python train.py --translate=0.12 --arch="vgg" --depths=[3, 3, 3] --temperature=0.1 --optimizer="soap" --one_sided=true --adamw_lr_other_params=0.00088 --max_grad_norm=1.0 --batch_size=256 --epochs=10.0 --lr_schedule="wsd_sqrt" --final_lr_fraction=0.1
Rows from block 4 of a small self-supervised image encoder, named by matrix and row number. Each number is 128 + 32 x the weight over its row's rms, rounded and kept within 0 to 255. All counts start at 0.
After each channel's rows are labels from the 100 images, of 14848, where the channel reaches its highest value: "responds to" is what is common among them. Only what is clearly more common there than usual is listed. The data: scattered letters and digits in many colours.
# conv: 3x3 conv (model.blocks.4.conv.weight, 160x160x3x3, each kernel summed), inputs 0-159

conv.8 [ 57  20 112  94 137 177 123 127 134 137 161 122 104 100 161 120 122 232 112 136 138 132 115  92 157 107 131 101 141 114  24 119 111 125 154 101 129 130 119 131 118 142 175  83 126 157 124 111 140 213 142 151 134 116 170 109 132  97 137 121 173 119 119 113 120 180 121 185 113 115 132 141 102 167 136 122 135  95 140 174 145 101 109 115 120  82 101 126 117  40 128 146  91 103 135 136 101 146 110 107 143 138 131 119 143  66 118 194 124  41 109 148  62 160 145 105 116 121 132 156 133 115  78 119 116 135 146 141 103 130 116  99 175 141 150 131 119 158 121 142 171 147 132 124 116 120 112 130 115 125 152 255 146 103 125 117 162 131 115  93]
responds to: black

conv.47 [ 73  80  86 120 118 154 133  89 104  97 109  98 134  87  80 144 120 130 148 108 111 132 137  97 131 128 187 134  67 155 185 127 158 130 147  95  98 129 103 121 101 174 128 116  33 129  64 111 120 134 119 135 100 130 160 148 124  95 105 145 165  70 122 112  94  95 110 148  88 142  78 211 153 102 121  85  78 111 113 156 117 124  75 157 151 109  98 144 102 141 129 195 127 127 129 114  92  82 108 144  51 153 127  70 110 111 126 186 185 133 106 147 137  35 127  88 158 114 130 118 113 123 122 166 122 199 115  76 152 150 119  91 152 113  67 120 116  94 103 138 150 109 118 130 140 131 101  94 144  59  64 135 122 154 192 106 113 145 129  93]
responds to: black

conv.26 [133 115 136 120 104 126  39 137 150 139 138 105 122 114 127 109 152 131 117 241 131 115 122 149  86 100 152 128 142 126 129 167 152 110 132 131 125 141 105 121 100  85 106 149  97 105 171 101 116 156 110 148 132 127 125 215 255 154 125 121  94 152  93 132  97 111 115 134 123 142 204 129 131 129 111 103 144 162 139 123   0 115 194 118 140 108 116 107  90 141 180 131 140 128 190 103  96 119 133 106 113 134 151  94 127  93 130  87 154 157  96 125 139 130 109 136 107 136 125 141  92  92 133 150 154 156 131 123  85 112 175 166  96 184 113 127 140 114 103 123 122 132 110 130 115 135 116 115 109 111  87 140 121 183 147 116 111 107 120 123]
responds to: red

conv.118 [136 138 117  49  89  69 108  75 113  81 136 124 102 168 130  37  63 108  72 168 147  99 113 103 159 142 122 142  47 123 121 102 122 121  46 174 129 143 148 104 169 119 101 109 149 119 129  71  99 142  57 163  76 134  93 115  78  57 191 119 139 106 112 116 141 124 141 184  63 134 114  94 137 123 112 120 109 151  81 133  99 133 105 115 126  91  97  65 122 144 146 116 138  82 107 150 109  92  77 171 118 100 157 127 201 103  95 154  85 114 178 131 114  99 170 109  97 118  90 150 124 104 144 117  88 109 132 103  90 105 123 131 120 134 138 118 138 146 126  77 111 130 150 160 108  98 100 130  69 119 105 115 113  94  70 110 151 144  87 127]
responds to: white; pink

conv.110 [111 133 190 178 116 109 120 208  98 149  95  69 130 124 125  98 167  82 119 143 148 115 115 164 151  91 108 128 139 103 140  61 156 120 103  86  77 191  98 169  66 106 142 164 136  95 167 121  98 111 123 109  72 122  86 200 130 176  89 119 164 122 105 142  98  85 162 108  72 138  63  85 199 141 107 168  61 125 109 135 115  95 103 116 112 135  99  56 123 107 125 142 113 133 109 106  66 133 139  80 131  76  82 118  99 134  97 131 107 105 131 123  69 166 140 130 134 124 118  63 131 109 135 111 120 152 120 152 125 124 136 123  93 116 142 119 155 124  79 154  84 107  99 134 104 107  97 145  80 117 116 148 132  26  82 125 127 110  78 108]
responds to: black; blue; brown; purple

conv.69 [ 67 112 186 155 104  89  90 122 130 104  98 135  95  97 164  89 124 139 162  95 128 145 125  85 140  98  96 152  70 137  62 105 106  68 114 108  98 101 138 120 133 132 169  80 127  57 117 101 102  63 141  85 127 114 148 128 111  45 121  77 157 125 122  90 113 126 105 100 101 113 124 145 142  97 142  90 102  29 103  67 100 121 115 154 120  91 110 115  97  98 111  92  68 103 139 127 131 132 118 142 133  66  86  72 174 167 109 151 103  92 114 120 135 120 119  91 134 127 132 111  97  90  68 103  91 126 138 104  74 138 119  92 167 116  85 129 113 147 145 209 127 186 154  92 121 115  81 124 127 138 119 158 122  96  96 177 137 119  91  52]
responds to: white; pink

conv.100 [139 128 193 154 188 135 126 122 210  71 106  97 146 105 158 155 138 158 102 106 117 117 103  93  95  98 155 133 178 145  93 166  89 129 155 117 128  46  89 172 108  67 115 119 215 130  75 134 118 109 154 137 130 136 130  85 115 119  73 101 164 122 125 102 120 134 105  97 145  73 107 160 101 110 162  45 133  95 172 112 119 120 119  91 140 127 113 130  64 152  61 170 102 129 123 146 166 169 152 107 196 111 147 154 138 126 125 188 124 119 107 121 107 185 117 142  87 123 121 124 121 109  83 127 128  85 141 190 158  97 131 130 116 170 150 122 101  97 142 173 140  58 165  66 122  88 123 129 127 145 186 173 152 116 121 136 117 135  98  70]
responds to: black; white

conv.80 [143 138 117  67 151 228 116 117 149 122 120  87 166 127 129 190 118 101 110  94  96 147  98 151  99 127 113 116 139 167  83  99 130  81 205 158 109  84 109 104  98  83 111 130 115 148 102 121 123 144 141 116 181 164 112 106 151  77 114 118  87  90  86 125 185 141  39  92 157  81 167 188 107  86 167  87 149 113 210 169 100 175 137 126 200 115 138 110 140 170 118 132 125 157 137 100 163 123 133  74 140 148 119 117 172 163 152 159 119 103 151 113 177 126  84 150 102  98  87 131  93 102 133 146  82 111 102 102  94 145 138 112  90 215 156 107 110 103 110 132 158 131 120  80 111 122 131  86 124 114  95 138 105  81 121 158 108  76 115 130]
responds to: white; pink; count: five

conv.92 [ 90 112 115 117  65 108  95 112  55 137  78 101 113 125 106  60 100 110 107 131 143 142 121  88 135  83 122 106  58 171  79 140 126 102  94  96 121 182 146 143 141 125 128 131 158 155 117  62 115 161 106 112 179 149  80  73 118 101 134 131 150 133 114  78 128 173 110  91  97 107 106 115 129 112  95 123 157 100 115 102  86  56 110 134 105 144 108 135 163 105 127 137 192 135  86 114  94 102 132  97 113  90 111 110 121 108  16  74 100 164  54 131 137 119 165 145 117 115 129 118 135 119 225 125 128  91 126 180  90  86  98  72 122 180 109 127  83 104 108 138 137  98 104 124 120 141  96 116  95 110 155 137 148 104 110  98 137  77 142  54]
responds to: black; brown; blue

conv.10 [148 147 129 182 139 103 141 112 125 134 144 216 141 118  84 104 117 167 140  97 158 120 102 140 154 131 146 119  84 106 177 131  98 117 124 108 193 164  99 140 154 111 105 101  74 103 164 134 114  70  94 147 149 118 151  96 113 184 194 112 109 143 109 179  71 169 208 135 114 187 150 100 119 164  90 132 130 105 142 103 132 129  93 111 123 135  86  61 119 128 100  84 116 150 100 113 169 105 128 146 166 121 127 115 121 176 202 169 172 194  72 174 140 107 208 170 121  97 130 152 124 110 150  97  96 104 192 124 138 106 110 135 105 150 124 127 120 184  90 135 169 229 109 159  98 104 143 112 120 115 143 154 161 186 127 142 138 112 118 114]
responds to: black

conv.20 [145 154 141 163 104 121 111 104  83 212 147 117 141 135 173  98  91 104 137 106 140 147 117 156 142 122 121 202 123 135 132  92 129 114 112 165 127 145 145 116 131 179 215 131 124 133 133 107 121 146 133 160 184 143 121  97 100 152 172 183 180  83 122 126 144 145 135 101 145 109 141 101 193 128 185 200 197 134  79 158 104 131 162 167 130 152 141 171 163 138 193  85 152 168 151 237 147 101 182 131 172 112 107 116 152 160 136  84  96 130 151 127 114 122 124 127 118 124 119  81 128 139 156 228 136 129 134 144 122 131 120 132 189 135 201  95 122  95 206 140 146  83 164 111 141 138 110 115 105 118 103 112 149 134 110 159 117 185 122 137]
responds to: white; pink; orange; yellow

conv.1 [136 124 111 117 111 135 116 180  81  93 109 114 113 136 101  74  97 126 110  83 101 122 124 125  81 121 127  99 162 190 150  85 131  66  69 124 150 120 115  96  92 156 137 115 126 124 106  95 147 104  95  83 142 125  58 156 157 104 136 131 143  77 123 151 186  99 107 103  80 115  16  49  99  97 156 122 152  96 106 132 108 130 125 151 120  71 122 170 138 139 171  94 128  74 127 126 119  97  93  86 134 131  97 115 133 100 134 130 117 139 102  94  89 101 147  90 119 103  95 128 119  41 191 135  88 159 119 142 115 149 125 101 142 148 171 125 129 108 101 107 136  60 149 121 138 143 114  76  89 106 109  86 119  10  68 117 102  95 142 126]
responds to: white; pink; yellow; count: six

conv.14 [ 93 112 104 127  97 189  81  69 124 151 117 179 120 168  71  95 112 182 132  78 123 145 135 119 113 129  94 107 159 111 181  90  81 174 140  86 165 130 178 125 100 165 150 144 153  63 117  86  91 149 132 168 130 134 113  94  95 161 145 109 128 148 156  90 121 194 164 131 129 124  90 107 117 183 116 170  78 186  72 205 136 113 116 134 130 122 168 133 145  85 121 155 126  99 117 167  88 114 106 191 134 122  89 154  92 142 106 136 146 129 121  70  78 119 190 149 117 136 100  99 138 135  28 108 148 158 130 172 154 112  88  98 120 125  43 125 163 130 136 106 144 147 152  66 164  96 119 131 111 160 140 172 133 154 115 124 118 136 111  83]
responds to: black

conv.136 [130 122 161 159  84 122 138 133 136 139  41 104 135 142 169 120 162   9 138 126 104 105 122 126  98 169  94 129 130 129  85 168 108 104 135 132 112  94  74  93  91 113 108 127 101 142 145 138 109 128 143 106  90 161  75 152 136 115  94 120 135  99 138 113 101  98  91 120 144 120 166 105 107  98 101 163 158 142  18 114 150 119 113 138 123 106  90 132 114 155 103 114 144 154  86 132 127 115 136 102  89 145 105 138 130 141 128  75  85 131 103 142 116  87 151  42 122 140 127  91 129 114 174 131  88  25  83 124  98 133 132 102 113  76 185 134  87  77 111 131 111  30 102 103 143 115 144 137 121 140 110  16 134 122 121 102  93 140 139 128]
responds to: black

conv.112 [ 85 143 142 122 131 160 145  82 130 125 169 132  92 153  67  69  68 213  82 168 142 134 106 116 119  73 115 130  98  88 157 105 116 126  77  94 148 144  83 153 112 109  93 135 130  87 108 132 132 123  95 178 119 137 145 141 104 122 137 131 112 144 106  93 109 120 147 204 115  62 114  91 137 143 103 181  67 136 211 159 140  64 112 130 171 130  90  60 122 145 120 116 178 105  91 166 130 118 146 105 133 102 127 154 144 100  64 128 113 166  61  75 149 147  91 141 112 125 125 136 160 129  61 151  98  85 166 131 120 110 116 116  59 101  92 116 100 174 175 106 181 159 116 104 107 123 108 118 122 121 137 149 144 125  79 186 107 147  70 102]
responds to: black; blue; purple; count: six

conv.127 [144 127  86 115 157 127 167 126 135 141  91 127 115 116 101 106 125  90 132 129 118  81 119 124  72  78  91 145  78 116  68  58 107  60 154  66 126 135 117 137  96  86 116 136 152 168 187 117 121 111 121 174 149 131 124 117 120 146  68  70 122 128 110 141  53  96 157 113  79  89  67 116 161 127  77 103  87 109  90 162 142 109  87 121 134  49 111 149  93 162 153  86  85  77  65 135 158 131 108 108  93 110 171 126 133 135 121 125  91 123  97 190  93 148  87 158 134 122  98 146 136  39 183 110 134  92 102 129 124  80 106 138  90 121 109 145 131 106 107 101 109  85  98 124 105 136 108 184 104 102 121 133 130 128  68  86  91  85  77 148]
responds to: black; brown; blue; count: six

conv.149 [128 146 116 130 105 104 148 158 186 105 106 102 124 100 151 163 138  35 196 104 107  95 137 144 140  99 155 125 162 142  91  88 158 164 151 121 104 144 124 139  91 130 133 159 110 142 179 112 126 112 179 107  77 144 166  65 135 130  49  89 147 125 149 107 101  29 171 109 155 117 159 140 115 110 122  45 160 103 117 149 121 132 116  99 100 128 121 136  73 135  65 133  84  99 104 144  91 120 140 134  67 163  93 114 129  95 113 106 153  93 119  95 170 157 118 116 120 108 139  99  95 152  61 102 125 151  57 174 114 100 116 108 147 150  72 132 102 143 139 186  80 123 119 137 126 135 107 160 171 109 134  41 110 132 116  65 109 109 158  74]
responds to: black

conv.107 [170 149 165 147  87 121 119 151 117 176 132 129 236 133 175 121 122 102 131 150 184 140 120 191 107 160 159 104 138 124 130 121 116 117 128 128 141 174 142  91 107 204 112 152  25 215 158  94 122 126 137  67 115 161 100 135 151 116 125  98  71 128 106 155 124 125 123 107 144 138 168  86 160 139 113 200 231 120 139 120 118 112 134 141 150 106  75 120 146 149 141 128 120 153 127 102 154  76 150 155  56 113 105 136  96 116 144 152 123 107  89 136  98  43  82 127 126 106 114 126 158 138 150 110 134  82 134  98  80 150 112 111 114 162 172 111  79 127 124 140 145  84 126 102 116 135 103  55 148  88  88 135 155 146 119 143 118  71 143 145]
responds to: black

conv.0 [121 143  94 123 120 114  94 103 100 131 138 135 160 113 141 114 103  13 151 123  79 119 105  97 134  80 146 180  83 167 148  86 155 104 133 153 152 157 148 121 137 172 153  94 124 105  99  82 120  90 161 155 135 176 164  92 135 120 174 152 197  87 106  92  89 166 118 134  84 127  82 159 135 135 140 139 185  98 173 153  90 135 127 162 139  70 105 132 165 141 139 157  82  96 142 116 136 116 121 108 144 121  85  87 188 102 112 172 116 103 129  58 162 127 155 130 118  99  88  73 115  79 104 130  79 240  80 154  84 135  99 100 150 157 150 131 131 126 110 135 112 156 158 122 107 112  70 115 118 115  95  48 114 134 115 113 159 124  81  92]
responds to: white; pink; yellow; orange

conv.73 [115 138 115  76  41 147 150 177 188 134 157 107 121 158 143 141 163 165 163 110 131 138 112 158 135 113 145 121 143 137 170 150 164 142 164 120 114 188  60 132 101 101 131 174 108 144 143  66 127 100 168 148 117 118 156 122 139  97 118 138 159 129 127 187 120 139 125  80 131  72  98 149 133 126 102 112 128 124 181  71 114 102  95 121 121 179 113 134 116 145 131 120 125 107 100 145  88  68 158  65  50 110 138  59 119 121  91 119  35 111 132 104 143 136  76 235 129 102 121 146 129 101 140 147 147 163 111 131  67 100  78  66 136 148 121 102 125  96 145 168 136 113 153 146  94 177 121 125  84 126  97 121  94 185 144 122  48 142 129 126]
responds to: black; purple; blue; count: six

conv.85 [105  86 117 118 167 143 108 140  91 125 153 127 145 215 112 143 170 128 132 106 136 151 192 106 102 114  47 141 121 101 133 153 181 131 126 110 129 179 161  94 194 120 147 124 100 100 115 122  74 145 160 156 166 117 136 170 114 157 136 133 155 128 152 109 117 111 138 185 159 157 121 160 204 102 138 176  97 110 102 117 110  85 145  92 115 184 137 164 188 108 192 170  94 118 143 112 110 122 167 142 104  91 119 177 128  99  98 140 147 114 109 111 166 123 150 167 179 226 150 129 171 119 131 129 107 128 135  66 121 141 153 155 201  74  81 176 184  97 170 155 129 170 123 177 163 149 135 166 153 159 111 122 122 118  76 113  93 155 168 130]
responds to: black; white

conv.139 [134 125 167 253 121 124  95 130  85 127 179 132  73 104 151  68 153  94 152 119 127 168  97 136  70 101 137 133 108 102 104 142  82 132 110 113 143  88 161  49 148 130  98 127  91  96  69 102 128 115 130  39 133 131 155 115 139  95 115 141 127 109 110  69 121 186  36 108 144 168 174 145 136 137 137 117 108  96 146 125  78  85 127 124  94 166 116 154 119 117 154 113  83 180 156 111 144  88 145 202 132 117  89 127 112 164 141 110 140  80  94 141 157  90 187 124  85 103 143  85 102 164 115 103 130 142 140  93 115  81  93 125 117 115 120  81 125  95 130 175 160 188 109 107 107 108  96 102 144 100  86  84 171 121 110 122 132 134 114 136]
responds to: white

conv.35 [ 91 129 114 141 115 116 138 102 139 129 177 125  90  99 111 155 109 163 126  44 131 109 143 119 102 142 113  92 146 166 134 116 117  68 142 102 130 116 129  55 134 174 131 125 104 122 126 141  82 159 113  81 101 152 107 137 163  84  79  40 150 157 130 100 192 138 222 141 186 140 134 145  88 100 143  58 119 155 135 135 129 144 165 134 138  85 156 220 171 143 119 101 154 129 157  89 162 103 136 157  68 168 151 105  99 125 176 137 157 127 147 138 145  51 171 133 102 126 148 155 115 142 114  80 165 112 121 109 139 123 131 139 150 160 123 109 112  81 131 115 131 161 133 143 125 225 136 124 144 178 121 147 114  92 108 163 160  80 215 116]
responds to: white

conv.74 [104 149 157 105 144 119 132 129 117  68 153 129 126 162 176  83 153  94 140 162 143 132  98 168 108 116  83 115 146 118 145  84 160  90 143 129 108 114 139 139  97  91 136 162  69 112 122 131 121 120 121 108 158 103  95 134 157  84  84  90 175  79 136 130 135  84 147  99 116 128 128  95 186  97 142 141 157  88 235 107 109 136 158 122 120 139  98 149 120 131 132 104 125  88 158 112 130 131 129 137 150 133 131 154 118 157  70 255 186  98 101 112 205 123 128 123 107 140 154 121 172  95 116  72 108 101  97  43 136 142 129 138 113 165 144 130 150 160 123 154 149 172 153 104 115  99  96 101  77  87 169  94 132 100  96 127  69  78 111 107]
responds to: white; pink; count: five

conv.2 [102 113 142 126 177 130 171 168 150 132 145 136 150 158 198 129 108  92 138 181  72 112 152 101 164  83 162 130 131  95 139 134 143 134 120  99 126 113 133 218 167 168 156 116 160 152 160 161 151  97 119  84 169 116 160 127 146 157  88 142 164 125 170 126  85 128 110 120 127 171 151 100 130 121 136 166 131 100 183 141 174 106 140 133 106 126 188 145 127 110 165 130 131  93 121 156 166 159 164 146 180 159  78 157 103 128 110 108 176 125  91 103 130 221 148 154 152 147 139  59 147 113 128 113 111 142 108 190 216 118 130 191 133 134 104 143 195 155 143 177 115 169 117 146 153 170 169 184 136 154 211  71  93 111 152 126  96 121 149 156]
responds to: black; count: six; blue; purple

conv.148 [127 116 117 107 114 142 143 112  74 157 136 114 117 101  81 109 158 127 165  55  94 165 108 159 187 121 127 131 103 133 134 123 115 139 104 192 113 123 130 141 138 201 112 137  96 161 101  96 104 126 154 139 145 125 173 100 100 128 125 193 102 143 116  65 106 128 128 137 159 100 136 185 126 144 111 120 120  85 102 120 151 102  37 160 117 177 105 183 122 155  54 120 128 156  51 104 142  90 194 117 106 176 130 132 117 130  92 136 159 110 128  97 151  66 112  69 114  96 103 124 149 156 119 150 135  85 122 123 150 108  59  57 153  41 129 115 103 140 132 116 153 132  88 111 101 111  89  98 151  76 136 112 142 174 224 136 149 135 157 166]
responds to: red; yellow

conv.40 [107  76 135 199 105  86 149 126 136 186 150 122 106 118 131  63 133 106 131 118 141  92 105 205 109 158  77 159 110 134 150  72 118 103  69 107 125 121  97 108  96 140 119  89 158 136 132  97 135 107 170 157 122  96 196 113 123 217 143 123  52 116 120 170 131 121 121 147  98  87  84 150 152 153 133 131 114 116 151 120 114 106 126 150  85 223 116  86 149  89 168 138  97 161 116 130 181 109 153 100 164  91  88 107 108  63 157 151  86  79 133 167  52 132  76 201 112 119 117 118 133 123 102 125 119  59 101 155 117 106  98 121  95  84 120 109  95  92 123 170 115 163 145 166 104  98 105 129 136 113 121 100 141 164  88 112 142 134 110 172]
responds to: black; count: six; brown

conv.66 [169 100 103  91 120 103 161 172 163 116 104 112 175 145 133 124 118 103 124 169 112 111 186  99 146 204 167  88 149 151 133 142 188 136 146 145 114 172 128 147 104 151 104  90 102 171 121 167 141  94 155 101 130  83  74 161 147 155 141 158 135  78 184 194 153 100 128  88 161 136 115 116  86 127 123 156 152 120 101  94 165 160 161 148  87 154 141 135 133  88 177 145  89 162 120 131  98 138  67 134  92 141  78 153 120 102 142 116 126  97 179 123  66 148  72 162 204 169 159 111 173 123 157 113  69 144  87 143 151 186 167 136 125 141 152 163 140 143  96 133  92  40 156 143 188 167 167 145 151 143 145  88 100 140 155  97 140 125 185 157]
responds to: black; purple; brown; count: six

conv.143 [173 132 160 186  98  99  90 113 160 199 235  97 165 122 154  80 127 110 153 113 161 114 122 165  92 100 109 148 104 137 131 118 141 107 127 113 102 173 129 119 119 114 171 113 112 131 107  84 147 105 143 100 139 158 151 118 212  99  96  51 130 169 120 140 108 149 131 136 144 112 186 140 125 157 106 147 177 129 243 116  82 126 116  94 139 115  75 128 131 167 110 100 151 186 183 142 124 112 180 104 125 120 142 136 106 159 164 162 103 152  48 208 146 120 125 112 131 138 110 139 143 131 148 138 158 145 151  81  90 147 130  98 107 169 190 149  88 109 149 180 125 180 146  88 104 131 107 122 105 130 117 106 158 143 114 128 150  68 122 172]
responds to: red; brown; blue

conv.64 [ 38 103 103 128 126 100 158  92 131  89 180 116  87 125 141  86 154 169 151 101  84 117 104  74 113  99 138 187 148 115 169 118 111 127 116 127 106 113 120  73  98 116 153 140 134 184 157 118 107 116 104 157  94 141 146  65 117 127 155 131 148  94 114 103 104 118 155 131 117 156  64 108 110 155  97  90 141 195 201 120 132 111 129 115  92  85  92 139  63 111  93 126 140 168 144 171 174 152  70 162 141  86 106 112 159  83  52 133 131 182 102 192 116 165 162  75  94 102 146 113 112  83 235 133 147 154 151 118 113  94 110  94 154 134  76 120  84 148 125  99 165 170 118 119 109 129 115 134 148 110 110 123 127 133 133 106  99 144  75  76]
responds to: white

conv.36 [116 102 103 141  87 100 114 101  50 123 152 137 111 110  70 126 140 157 117  87 103 130 121  93 136 158  96 138 165 115 150  48 107 161 158 161 126 121 157  94  80 192 122 145 131  86 151  88 122 133 128 142 127  85 131 123 113 195 185  72 135 164 128  59 110  96 144 143 112 138 107 123 134 119 146  81 149 210 145 128 120 154 189 121  95 104 159 109  78 124 123 184 144 145 158  85 148 122 110 133 130  84  55  92  95 118 157 187 128 152 135 116 115  93 127 125 140 121  82  78 122 183  96  96 160 184 138 173 101 116  94 121 141 172 110 114 142 243 115  89 116 128 130  88 131  73 118 125 127 127 115 147 131  91  86 107 188 111 114  83]
responds to: red; purple; brown; blue

conv.38 [127  57 136 176  91  82 117 134 132 129 122 110 159 138 138 124 145  81 161 109 144  88 117 137 114 122 162 140 150 112 176 106 131 126 204 111 101 125 137 129 116 158 126  93 134 120  93  79 123  94 219  73  55  90 230 107 140 166 122 108 156 148 109  87 147  76 161 161  72 111 103 170 151 130 107 120 137 174 100  96 122 116 125 108  95 160  74 149 114  97 136 164  75 185 146  96 106 103 110 114 118 111 110 136 105  95 188 130  98 108 128 148  86 118 157 146 103 125  88 103 157 123  87  62  91 179 119 175 106  99 112  89 132 185 143 119 111 124 133 198  76 150 147 129 102 119  79 134 172  90 137  54 117 124 123  87 168 133 130 127]
responds to: black; blue